config = dict(
    dataset='struck, bounced, scraped and rolled objects made by modal synthesis',
    train_examples=78125,
    moe='top_k',
    layers=8,
    nesterov=True,
)
Rows from block 2 of a small sound classifier, named by matrix and row number. Rows with one number belong to one neuron. Each number is 500 + 25 x the weight over its row's rms, rounded and kept within 0 to 999. All counts start at 0. Numbers have three digits each.
After each neuron's rows are labels from the 100 clips, of 14976, where the neuron reaches its largest size: "responds to" is what is common among them. Only what is clearly more common there than usual is listed. The data: struck, bounced, scraped and rolled objects made by modal synthesis. In brackets: how many of the 100.
# gate: second MLP gate (model.blocks.2.mlp.gate.weight, 768x192), inputs 128-191
# fc1: second MLP up (model.blocks.2.mlp.fc1.weight, 768x192), inputs 128-191
# fc2: second MLP down (model.blocks.2.mlp.fc2.weight, 192x768, transposed), outputs 128-191

gate.500:506474479475494489532459489532482512513516510517516527485510493497464488507546496459427508524483494476525533514496513474473476482483480468507435476508494482478501482503494499470542488494569506
fc1.500:481478474486485490517514512520513479543516487507473487453519486507509518488516518506525503529493479568510475521476491472455500529496517461519546450511520506454478501491516474471517501514506458
fc2.500:484488489515509525479495539493539552514503496483477523505528528457514490507506537468476489500487505418516493543503498457478481480481513520533508552478451487491445470496491483516452528521484492
responds to: square plate (79)

gate.419:522471496473522483509468461482491554521518488523491511555486496504497525512556453472457514510502522511515487491494483503481478481510508549457506496526502487529509519502484494526518495498517494
fc1.419:490473535469507518543516476501497478463556469547546538487496533517495516495511526516505542459499495530509513494434503510501459498512512496542484498558525478538457546487512517518469483518489487
fc2.419:514463512547442498471502515468555474500515509508486507476484463479489551483462478542493483539479486524513485525537525521510491520508498511501480488479534532456538534514503517497477494500521512
responds to: string (59); clamped rod (34)

gate.192:547500493453491479526499505482510519477488505493528483440531490506508529476480518491555493464486489499480452502487508494460492521500517518481495469540490494498483529521452474537527485476475501
fc1.192:459446492488456483532483526475506525504466505497516459406473538501490502519484487523473507495514484516534474540517510469494496493527490544529497534467490477506537510492486550462493459484571509
fc2.192:516461505492517455495521490524473529519492503534489479491493499468502517547520521514448539490495463516511489474532501511510541491484467474520453478502466516493506542528504456502495548506484501
responds to: small (89); bar (42); ring (35)

gate.77:489538490510497523483513492473544501468502530462526526534518499466481511518556483464482525510509564517478496489514491524471521558480473486510514511450508498508540483491512533451516464489523507
fc1.77:495507467486486525466529511503514492524508526515471523545505470504501494493523494474502508541509544524499483512535451510486477518499515522484507532475473497476498558513483481489491495485542510
fc2.77:548510507487521474492497518444489515486516494521483480486495522522517538455497528487457495509466499542515494525529489491491488536459471530499504492481470535540493493440513492483505499519528506
responds to: large (66); square plate (32)

gate.306:506490491516459515497487508533487478522480515533526467517447538528502524528478508464528489504492543550520540478471510504493478518516465487517492475520501550472556488514506475529500497493540515
fc1.306:475512521553460479506459515500441546524500503520471529496487503510484550473508563531513505479492478502504486480471481512506550483457497557464488486497502499559524502493501476503528509534475493
fc2.306:500470487510539526472494472470490467510521531501490511474458530493524529485518546506482453466496512527508524487461492512520465535506520493506506524510522516506495498473537520500527493499447474
responds to: ring (36)

gate.488:490505493511517465461498518502508504491522492496493507508508496485555494500514485554507523490519510498510490496539531466507530496445494447485553549514504507543443504489460469560557477540506475
fc1.488:511482481499488496481515532495527509531492529505496507504493503499504510516537490483528554482502496544528520495485512489504497501519503482487514534502516479528484499469483428499528536535496512
fc2.488:538502528522497495510501474500483510486520491528478504524472530508522501490495555491481480507537481495484477468496504528533530463504512495490441505496493462484527471514483545520476478506486493
responds to: closed tube (69); mains hum (25)

gate.491:498496518470483554504496537525506481483504501482510536531523500498516501518510520512489551523478467465525526464508492525472496548457515517493494547514511545501546507534546460453547528487502496
fc1.491:498459490546496537481492493507462550478463519458520460522525466491468519493477515503485526517514491502454490462496476560487516516540469503509524472521548514450507486485489471476463478533500513
fc2.491:512519472479495531505534536491538494520509495514512509480502495550522444484468499485476492482512519494518532476488467504497488486440501504483463537500461496477532475507477508477528486475512498
responds to: string (77); medium (63)

gate.355:496465526493461515496461479517499506508496473465481565526494472521519512500463480469504462490500540490509516534461467531527466489486519476486487488513533474540513481489509515526484471521487480
fc1.355:500518510507492454501512476511503478549531524484500479485524517528450485506487455504518491462483525516515469507561462468511510487492494527487499521520468545480512514464513475487470463518480484
fc2.355:490500508490529528477503527510528533443486501485482471528486471508505530486456483510480492451501483476483537491499493501436531487500461471494509480487478521542497466507495514486467509504506502
responds to: large (86); square plate (78)

gate.751:519535464521504497505523558474482502510515471514474509455482475488514507515491474482551510496479472543517485465517497484508445477505525503483476464468473453499510516507488466513496541502446546
fc1.751:532501514483532525489459454520534494465484528472477470490467517531515440489534454488487487514534492501527454484525465463495541472529496539499534516473479467493526520505541481476500507491504544
fc2.751:486532471495489500466513510553449500495508467562494505482483514459505546520518463506507529511482452519469480461515511493458529525486468494533504490528454422511475517515546504526469490499495491
responds to: small (69); closed tube (61)

gate.230:555502533470488481538507498502477507538532519497459490482532491453477521461494479529515503493485525502527489474486449458505477496500479529520454470502474515493538482450542462495470487502527526
fc1.230:484497510521504511520479527531519519494536487472519503503496505499515544485501457493485521523483519515519490574502512486496510520491506495513478499489480467509467465503524508493511494516506542
fc2.230:502490498486476523503524535482533510495522480507530494451548548499496519508600521474502513505519486542542503508536497491508501537497502526476507474477570510513483490508472518473530536502480492
responds to: large (64); square plate (34); shape: ring (33)

gate.686:486463489531531499500486536528506464471489504515469508497435471507490509508509496471476516524487509519468482519512502500457497524504493481509496469533437473513448493497507510488494490490481539
fc1.686:532520507549463509453496467529494494491472497480515538451485499459511504490463486528466528471497538528489453517459526445511462484493480545528508556483530481511464509460520467474472508497501552
fc2.686:468487468498514501529448533487529498480491501454527469498484528507506481489531445460543495496539498523500511462512467489473506533525496485539490489486464498485485457514532553531505488507478520
responds to: large (64); square plate (29)

gate.7:537520484498471509479504509483451478522523454475483521502531516516489504488481498479479489507534506511547512497512534500525537471472500425533478509520517503540526515493475484484464541487504451
fc1.7:457465508434492523481503497457481501490519514506514531522529458491524526536523518502453511517490457475519532512490550490508543508501506490524474482495550480543528512486484504466524491469479487
fc2.7:515490468498470568496506501511541482516493500529483506515475481507520503473488509457476492539488479481496510505479534440501514556538501493494503507418547465485506496474464513504502463504493500
responds to: square plate (94)

gate.262:478478540510535514508493479523486522499493475512512473485467454519510528496504494504517493478448475521505512517518556458473482495487504499502495560512465533507470444479518465510451524486513499
fc1.262:508508535496509517477510459466456542499456461532467479562488527520517484549475497493491436468464534529507463484529496496515487524457488490492480487468491467520502486509499521493502525485532491
fc2.262:494512526467499518505494492528476490527530511513496500549504499545503527474497527491499500512487457496531488465469529494426527472523514466526462538448543513511498505484513517534507517502489540
responds to: ring (38)

gate.412:524468510519482510461492450497492478539529465511498528489506518480503517449479515506477540501501466471477507505513485517490453492482515494517509468500466519475477475512495489495495492490534551
fc1.412:447495488530474468456511504518485436491512513427481474505492533489529474480471537492484523518488489504498453507504525494476487516505534494538526484483495520497476520527517487518475466523502513
fc2.412:523511536490534555499478539501514489534492515506518499498479492503502511483491526543474534537498484476515465458454521472447479454523544504523529475491465528500487464500464474482533511494497483
responds to: closed tube (97)

gate.78:518453517476545508490526536465537482506500544486501491468503505500462474485556486512512491521481535474548472509503507467527506488501464536537490458497491474523483472481512510503504494527511591
fc1.78:501487495506504547466523495477453503534502497516456505528528508509509465475522459525490458509494524507544464522507553498492487464503490550550546516509510520475488526442476481502470509470490487
fc2.78:479468473516496513493459483568502499466525485518520503524490498482497468534498493479488526515509424525455443469531490468501493500488470493493496517515500503491518534548514480503475475502492517
responds to: large (65); clamped rod (59)

gate.164:516462472482524476467488514495497498508499490526521490514489488496553453498531478493443489500476492485483506472463513533524470513507474495530535535527552447496497508475502487519470494537475538
fc1.164:509564510487490480506517517506476505509468486508513483518502494490467495472518529514521547475518429511465507492469452508504507477530499504469485515505490523524530504480503554523504489468520484
fc2.164:523493523495475523498513521471473509522517488465493503465468486510498495503479500464517487517498488474518494485522517492458507478512461522513510503489559440533537527504492445530457497471483494
responds to: square plate (66)

gate.311:520515504473496490563479458500484515513503504493499525462466501546543469481492496517459455503485497482546530494483517512525460512532475552520524522487520502463494458479494489536462527523509500
fc1.311:444458533512488485478531498475495534490473515490513492465468547498491583458518479502476499477506440491508481493456496472484506485526491485521484540503486485527488462511523450504537478520533502
fc2.311:460518486490514486533499523495477524490533503519520500478508476482493478547461470553493525478481501459533459516493481525467495485524533519500539552470486473494519456493454512441481506430510508
responds to: string (75); small (70)

gate.541:513484531536476496494503505481493521503479476486527520471488467525536480501532478518509479467451467549459493485468535519501502477552494483520459537530502500498486476498479481480541563473518504
fc1.541:497475523536518494472534534502510533500492496455487472498489484494507476493541489516497528474494543480500502473539521479513510500470506490497524531514480507492547554530500492502512494555463522
fc2.541:518482451540467510511487511458472483493489475488459538490503536460512500531482474505460481520508461532492485508508537514515523494507482475554458534512535476476477454513521523524479537515520529
responds to: closed tube (71)

gate.642:491453514510482450546466513486513544505533512525438477505482499486490518505481478515502533525486540505477501508517521472536469534489534515519493494507456499518509530492496449494500455524474498
fc1.642:505550489488479508506491521513540491534522525522502508474487472470470526479514506519477501487516493481495471494514491523531481539487491489507487481526462529481530503520455488495486493503491496
fc2.642:521496493497520505470519521475513486498531448526512468469481463493490472556443530462529481516498533466481490489490535517517506487530503508504509510518554479535561491542464508485542520500515533
responds to: square plate (85); small (72)

gate.307:536537485497481524505456447510521488514492458481537466481533518470510492535493496531511504531495465493489484447508485461479459501505495429492521488483605500488536513520521480522513514506509506
fc1.307:477494507505484488495472486473508511493471498518513475534501518436494525511559499500496493502491517461468514497490523479546471506492455520522524524569524498477490542496532488530494530524502478
fc2.307:520467521490507481559531504506511516477518490503557495529454501523481503471510472469498485488491519498454545488522466455483459524523492484523433457494507495544428549463487443526512512526508483
responds to: string (95)

gate.467:473502510507491499440484499494527566513469481508539504445511520478448519483482484475502478473509481472560479541513488536532526442506516505499507501494509496453500458510513524508491475508543499
fc1.467:511482542478527522498458482520516505506459472498502483481492518453526502490497495539525515490469477512510487518518496478529530520524450497477467517533529469495533500491494502494506494552511478
fc2.467:526525486469481509524530507488457509509500488492456498497454475509479522506493487510511495493500494461500530489479476499537533507473544480479535490506500487484492525485517525493467464456439524
responds to: ring (35)

gate.463:502480516532532496481525527450490505505507551447474530506501505466487499527531518485529473476509488491479474557479492443479511533491544525508493482497491476486488557541526466500503511487514458
fc1.463:493585516456524526511516519522503478520540500505477504498487495502461498509506493511500512519532518492463519493508509537508528524510539506553511485477485493523471559516510465515466521476512505
fc2.463:530516495556503469527538504500501504429490486541546531531517552529512480473442462493492529456461523516508502514451525503473505541535473463482483487535524501535521466490451526524535502499483524
responds to: square plate (90)

gate.582:503505528537533502515522493477513511515486524507475498520505542512527468470569518477543506471500494521482538532434507511500486508504529507499507537493483522510488510445520506501485483511485498
fc1.582:522573507510522511505489471505511556515500510500511511475529535518520492524464482501483494513506490530497564479457511489528504450510523500533509489515488515502506516491487517509527497534437496
fc2.582:512458489461476517511472504491523462509494464478499489516482466522507495446524497471455499470533472494514516521476497457503485571528477514497471486489523557515461502490490463490531507499548496
responds to: string (42); membrane (31)

gate.168:489500490494525463465465474517467483483533497483533481463477457484478504474484548522491511496515493512474552518474491504503527483519539535549512524504449459481478473541526480494544491491487553
fc1.168:501536470499478533489494485477508521507493561499524516514506487489504486520540479484492480529476502495475488487503463509447483529542514483509502497490523501504513505507466506496516445493530524
fc2.168:465524536513465482479457517494498470498555508485520544492488485524487459515453521508513498497516500500485493504494484519534466479528486470514493541495477488516504443547530517486491510499561508
responds to: ring (31); mains hum (29)

gate.200:527496523531509510464493500527503509494552509497501509491516462462513528520518441492478481509458479497513526526540491467539492473469537498465513525541478469510552509447513482489491499484461565
fc1.200:497516542553501469513529463507500504532495479492490528488468486516462455479494520517518520484502491523507465551491499507470465534475470451456522456468517470534461496544498433507454482518487431
fc2.200:501491468492555498457556529492506503471486522512488474505495508469492494554504495491521511465490445534495514526520521488535506483497530474482536501489484433515516504497507504464517481543465536
responds to: large (82); closed tube (74)

gate.120:512484485517488459504507424506532460491523503514504518487474521480502475509484512534500538517526458475514523515474541480478510512502486504472502512540488469541518539536504486516516525492538459
fc1.120:469495490518485456475511494529487547513520508505499529507502478476506500476499478464487552465507469534510548471508519491509505484501520524505554484480522513483500495531524489531488495551523511
fc2.120:479557473525509521514531503483521480511473504534514511484472501490512524513563509517504461512494505497499487510519476503513501499506480536516524511491539510531518485539538476467563523491522527
responds to: large (76); membrane (53); string (35)